{"encoder_qk_norm": false, "encoder_inner_norm": false, "encoder_num_experts": 32, "encoder_expert_mlp_ratio": 0.5, "encoder_patch_size": [8, 8], "encoder_conv_stem": false, "encoder_width": 160, "decoder_width": 192, "decoder_norm_position": "pre", "decoder_fused_qkv": false, "decoder_bias": "all", "steps": 7900, "final_lr_fraction": 0.05, "warmup_steps": 1580}
Rows from block 5 of the text decoder, named by matrix and row number. Each number is 50 + 15 x the weight over the matrix's rms, rounded and kept within 0 to 99. All counts start at 0.
# proj: cross-attention output (decoder.blocks.5.cross_attn.proj.weight, 192x192), inputs 128-191
proj.47:76 38 35 24 31 59 47 46 51 47 29 27 24 87 17 26 59 39 83 38 21 21 21 39 00 35 70 62 65 53 64 45 61 21 35 72 18 56 44 31 38 31 56 32 61 87 48 58 51 57 54 59 25 29 20 78 38 70 43 32 34 46 50 30
proj.48:52 47 45 30 58 26 19 43 54 30 62 44 44 42 33 61 51 42 58 41 65 22 37 68 65 49 58 38 41 46 43 59 35 38 59 61 57 45 44 51 66 61 50 69 65 60 53 56 58 51 66 34 47 39 73 23 27 52 63 33 49 43 47 54
proj.49:58 57 70 51 44 63 62 52 49 44 50 45 65 61 51 65 51 56 32 62 33 62 56 55 38 42 58 74 32 61 42 68 37 49 47 44 36 65 66 40 57 43 37 82 32 48 65 33 51 81 40 49 54 59 62 43 58 41 55 62 54 68 60 50
proj.50:53 59 59 25 45 26 61 51 57 77 45 50 46 41 48 46 47 60 57 56 63 52 63 53 72 44 57 38 29 53 31 43 40 61 35 48 57 34 59 74 60 70 67 45 45 43 51 57 31 41 49 43 54 68 60 44 56 63 92 34 53 56 31 42
proj.51:52 20 75 41 82 49 31 39 70 47 52 51 44 63 49 34 59 33 55 58 24 41 55 52 54 53 64 20 37 53 46 73 76 45 27 46 83 71 46 44 58 37 74 52 59 48 26 52 47 41 59 75 15 51 43 60 51 76 42 67 35 27 44 13
proj.52:37 32 77 74 55 52 34 42 23 69 77 56 73 61 33 97 64 43 20 34 26 58 55 44 81 44 46 22 70 69 39 23 58 34 18 51 51 72 43 65 47 32 38 43 53 33 74 61 48 77 35 37 70 49 44 65 60 41 65 56 56 62 51 64
proj.53:56 65 59 37 28 84 75 99 42 46 58 60 43 26 29 36 41 54 75 17 49 37 34 33 41 14 43 66 33 47 43 76 40 26 24 46 57 70 33 49 48 39 45 71 31 47 48 67 46 64 63 53 92 44 30 82 35 40 73 39 61 26 51 54
proj.54:61 50 48 52 42 59 40 51 38 63 55 75 50 58 56 52 37 54 72 49 49 64 73 40 24 31 54 32 52 47 49 40 56 38 68 40 45 54 71 67 62 55 59 35 59 34 56 66 65 42 65 60 60 49 85 50 37 65 32 52 43 49 30 43
proj.55:20 55 61 64 58 40 38 65 53 42 52 62 74 79 89 59 50 48 44 52 56 79 85 60 68 70 64 63 33 65 18 50 62 37 70 29 54 35 33 72 46 54 47 61 48 21 37 39 26 42 52 60 81 63 59 17 82 43 54 75 57 59 53 74
proj.56:48 37 77 62 36 31 48 46 42 42 70 42 43 52 33 39 50 51 54 53 59 40 44 55 66 62 52 65 32 44 78 25 72 55 53 52 33 63 47 53 47 38 64 48 77 83 47 56 54 69 48 61 61 58 63 28 67 23 33 63 43 64 50 64
proj.57:29 57 80 38 67 42 56 34 56 25 60 57 66 64 56 32 67 54 19 41 55 60 86 67 68 56 71 24 58 43 27 26 47 75 37 54 47 70 43 82 29 62 57 54 50 33 23 27 19 23 37 53 56 61 62 41 39 19 36 73 49 71 62 75
proj.58:34 90 56 47 54 72 59 60 34 21 72 50 90 19 56 65 41 35 43 20 72 37 55 41 74 68 58 42 73 66 23 42 64 70 39 30 62 60 78 67 43 73 52 61 45 23 52 42 43 94 43 44 68 42 36 34 47 56 66 58 51 37 40 49
proj.59:47 29 89 43 51 50 37 51 50 75 60 50 48 60 60 42 38 47 57 71 27 44 50 39 53 56 56 49 91 53 52 46 45 41 32 67 61 58 50 48 28 57 64 53 56 52 72 45 68 54 61 42 49 49 46 37 63 53 44 62 53 50 58 11
proj.60:38 60 48 39 42 39 57 52 35 65 37 42 62 34 50 49 54 56 59 39 60 84 70 73 75 40 37 33 39 30 50 67 66 37 71 40 45 28 50 58 64 58 55 55 63 54 59 66 58 49 63 40 31 37 52 55 54 42 61 51 70 48 64 46
proj.61:38 53 69 48 52 61 38 46 42 59 63 67 38 47 52 43 60 44 41 34 40 49 41 54 43 55 66 42 74 45 58 48 79 66 66 38 59 62 40 46 60 50 39 58 69 50 70 65 68 41 52 60 27 57 43 52 55 48 45 45 62 41 60 62
proj.62:34 76 88 68 42 81 82 99 55 51 72 19 55 28 46 71 48 36 43 53 76 50 58 36 70 34 52 74 40 84 60 33 30 13 29 49 36 57 52 73 57 88 61 90 45 22 57 85 61 99 45 29 62 32 43 88 09 55 39 38 55 63 53 29
proj.63:48 63 51 65 34 43 66 76 23 51 66 52 73 36 59 54 43 47 48 58 50 90 67 43 37 24 68 69 60 74 79 48 55 58 41 31 52 33 34 36 67 55 59 43 63 72 48 43 36 69 58 38 55 48 54 76 33 52 44 46 47 67 49 45
proj.64:50 27 48 15 57 61 38 33 73 58 04 40 38 47 28 46 68 54 81 61 40 25 42 36 25 62 57 37 64 30 45 64 48 49 75 68 54 43 53 64 49 54 44 41 44 61 76 42 54 21 36 47 28 50 60 53 51 68 67 18 41 37 42 40
proj.65:55 58 56 25 44 22 50 62 56 60 48 58 32 34 39 40 32 54 58 48 71 56 56 56 65 53 74 33 39 44 46 61 54 65 65 56 37 72 44 50 47 43 78 56 85 67 60 60 30 47 43 45 55 62 40 72 69 47 38 67 50 26 51 56
proj.66:64 61 43 57 30 22 36 47 30 54 64 76 44 76 75 80 64 24 24 52 53 34 67 53 68 61 53 37 53 17 38 27 64 73 49 67 47 16 50 68 53 54 48 00 50 27 77 50 60 43 41 42 83 65 60 27 76 28 72 90 42 55 48 99
proj.67:66 79 35 43 26 51 49 41 52 38 21 45 34 41 18 12 39 33 77 58 69 51 31 32 42 52 57 70 63 35 52 73 40 60 58 39 59 35 37 53 63 49 52 43 40 58 39 58 78 30 49 81 11 16 36 32 63 46 29 56 37 47 68 49
proj.68:61 42 56 50 58 39 61 60 55 54 38 59 55 53 34 67 58 42 52 69 50 54 33 68 47 46 43 50 48 69 32 52 43 38 55 52 48 46 53 52 46 51 50 48 56 69 55 69 51 52 62 52 60 27 51 67 27 54 32 55 55 50 68 61
proj.69:50 54 42 50 39 29 69 36 28 35 47 59 30 58 44 45 63 66 63 55 50 61 35 44 28 61 37 40 61 62 32 58 34 62 35 56 65 28 60 37 60 63 58 50 52 60 48 50 48 40 47 30 60 51 41 57 35 74 46 36 42 41 69 75
proj.70:37 65 58 55 34 46 36 35 40 43 44 58 47 64 42 60 44 51 64 39 43 53 63 27 54 63 41 37 35 50 53 65 43 75 58 68 55 57 40 42 37 34 33 57 53 47 56 56 40 56 72 39 38 35 54 70 56 47 63 29 40 54 45 60
proj.71:60 57 43 50 51 54 30 40 26 73 12 33 50 65 42 45 77 41 61 75 23 77 48 64 46 88 34 60 67 14 29 46 24 85 76 63 42 34 40 56 76 39 51 46 56 34 52 28 49 34 47 48 54 62 58 19 58 08 24 68 63 55 43 49
proj.72:53 69 45 60 75 38 52 67 59 63 32 68 61 62 72 51 44 67 51 56 58 52 52 36 54 74 35 22 64 45 39 66 54 44 38 51 49 47 49 70 62 46 70 39 30 54 59 55 37 35 37 64 49 55 58 44 70 78 53 40 46 50 50 34
proj.73:52 44 73 94 35 35 60 55 42 48 67 69 55 26 31 80 50 62 49 23 64 28 51 48 38 62 43 28 39 43 47 43 60 62 37 21 49 39 55 52 28 56 58 53 44 42 81 45 32 49 53 34 67 72 39 56 34 23 76 31 56 56 57 73
proj.74:43 49 55 33 51 49 33 38 53 56 54 61 41 44 50 74 39 47 43 62 62 51 73 61 49 51 47 45 48 56 78 46 58 58 55 47 57 57 50 45 45 82 48 61 43 50 57 70 52 36 45 45 54 40 39 52 75 52 40 31 48 54 37 46
proj.75:43 48 49 46 51 52 68 34 55 68 42 80 03 29 36 52 70 57 67 38 27 05 39 16 27 24 47 15 56 42 78 77 90 30 54 63 34 24 57 33 32 39 37 26 43 89 88 33 52 44 40 38 57 45 26 86 38 73 30 20 50 53 49 73
proj.76:52 80 55 53 40 44 56 78 64 52 48 35 42 67 46 53 54 45 38 61 43 46 49 53 38 54 46 66 47 69 38 54 55 52 21 59 56 61 53 81 55 54 64 61 60 62 49 38 38 58 51 59 49 43 43 51 48 37 50 48 54 57 63 31
proj.77:47 43 22 35 23 47 32 55 52 63 21 49 19 40 37 46 48 38 72 55 60 69 19 34 35 45 48 38 39 45 54 53 56 29 77 62 55 39 45 51 27 66 59 11 47 51 55 23 52 38 27 49 55 66 48 66 56 39 61 55 51 61 31 34
proj.78:59 58 60 34 49 65 55 58 38 37 51 61 66 64 61 62 40 49 31 74 55 63 30 54 42 48 57 31 60 62 27 66 46 52 38 67 60 30 29 53 60 49 45 53 36 57 37 45 65 68 28 39 47 62 52 45 41 45 44 56 56 29 43 43
proj.79:61 58 49 39 60 64 49 43 61 51 47 58 56 44 73 32 50 49 35 46 59 79 43 28 45 57 39 51 29 40 63 67 42 51 65 59 27 52 46 44 43 57 16 46 62 27 69 48 71 50 47 52 49 53 51 43 51 76 58 45 58 56 59 50
proj.80:16 64 46 50 68 64 59 60 50 70 52 49 62 53 60 60 49 51 62 53 46 50 33 65 35 36 37 29 32 57 56 56 49 47 52 40 62 39 54 30 51 53 68 63 39 50 58 54 35 58 42 63 68 51 53 61 51 34 34 47 41 65 55 57
proj.81:39 55 67 48 58 52 76 61 57 43 73 63 22 47 69 65 54 66 32 51 29 56 83 37 40 63 70 64 23 35 29 25 52 75 58 42 62 37 57 57 54 41 54 54 65 35 42 31 29 68 40 55 50 41 67 53 45 48 57 61 63 48 67 45
proj.82:79 59 42 44 48 76 42 41 45 46 42 40 55 56 58 34 51 59 50 46 55 37 59 30 80 46 45 34 25 68 52 55 62 47 40 54 31 38 60 40 62 49 50 41 50 55 52 43 56 44 52 55 38 47 34 56 26 48 48 54 43 46 48 61
proj.83:39 15 48 46 35 43 58 33 54 47 45 51 55 44 53 42 49 40 61 39 44 60 42 33 68 50 57 57 53 62 26 48 50 67 56 58 68 58 49 37 66 72 48 43 73 59 47 57 51 61 38 74 52 34 53 23 41 71 32 30 25 66 37 63
proj.84:53 32 64 44 42 53 51 21 72 67 12 47 35 64 50 21 53 75 73 96 41 79 44 29 39 43 45 80 36 68 42 56 34 46 50 39 58 58 43 78 70 51 61 54 57 60 52 56 61 67 55 55 28 33 72 44 51 68 32 53 50 58 44 54
proj.85:35 52 85 61 75 49 29 16 66 67 60 48 64 53 45 56 48 40 13 52 40 47 66 69 63 59 69 72 49 58 24 48 40 63 45 08 40 70 49 66 72 34 45 69 69 38 07 71 23 63 58 67 39 53 54 41 45 57 19 89 60 38 66 25
proj.86:74 56 34 22 34 62 44 36 71 36 37 47 44 44 44 37 51 39 89 68 50 27 52 52 00 62 36 47 50 44 50 45 39 35 75 62 51 30 58 41 47 59 59 66 69 67 63 59 54 58 55 41 26 36 43 44 60 31 26 35 90 51 58 59
proj.87:17 50 62 50 55 58 48 37 81 57 46 54 69 66 68 71 57 20 24 51 85 48 59 54 99 49 55 54 27 63 40 56 55 53 32 55 58 49 77 60 68 67 72 66 49 53 38 74 17 39 36 27 75 64 48 40 40 31 45 49 47 41 49 67
proj.88:32 35 35 75 71 28 47 28 64 40 67 49 71 71 83 65 67 46 25 69 59 74 67 79 99 70 44 45 79 40 55 47 31 54 46 38 49 65 53 76 59 54 41 38 32 14 45 32 16 45 55 47 49 56 69 44 58 53 48 82 37 45 56 53
proj.89:24 61 78 55 74 66 72 71 64 46 57 27 62 39 40 42 50 50 43 52 82 77 44 45 91 34 63 49 36 49 50 43 40 45 37 37 50 80 50 57 48 58 70 53 21 50 14 59 28 27 34 46 52 41 52 64 32 39 55 51 49 40 53 36
proj.90:54 82 51 64 68 21 70 65 45 50 64 66 58 58 62 79 54 42 37 40 71 37 62 71 52 67 50 45 46 58 41 37 34 58 66 49 31 31 28 60 33 57 48 53 52 28 51 21 44 50 72 32 56 59 58 40 42 54 57 36 48 51 83 25
proj.91:36 70 90 73 69 59 69 61 54 17 73 29 70 53 72 45 39 62 54 44 57 50 54 39 79 42 36 48 25 57 57 45 43 33 23 35 65 83 61 49 72 42 50 77 52 39 05 70 53 58 39 43 55 59 50 60 14 49 38 59 43 46 30 59
proj.92:44 49 49 32 50 45 45 51 52 45 45 46 79 51 35 73 44 51 28 42 47 64 28 25 60 56 53 37 55 46 66 51 36 58 64 48 53 47 58 46 47 40 56 33 68 45 35 54 43 45 41 63 49 58 51 62 59 51 36 46 59 45 51 49
proj.93:62 48 68 47 50 61 70 22 38 48 57 50 49 65 39 71 49 62 74 57 43 56 44 49 64 60 14 69 79 53 42 48 57 56 58 34 49 44 27 35 76 39 54 35 66 54 45 56 54 57 53 33 55 31 46 58 54 55 42 45 41 48 31 74
proj.94:36 54 30 34 60 33 53 64 44 54 46 94 31 28 51 80 36 57 61 58 51 27 55 71 64 65 52 53 39 86 34 45 68 57 51 61 67 29 36 55 40 60 47 35 38 63 89 32 40 60 37 57 55 47 61 27 52 46 50 60 31 37 63 62
proj.95:57 72 20 48 42 37 68 95 63 42 29 73 24 49 30 42 38 58 69 57 64 44 36 53 32 70 54 45 35 43 57 45 58 61 51 75 47 06 64 28 34 50 46 39 51 45 95 25 60 56 54 56 53 44 25 45 52 26 53 33 53 48 40 61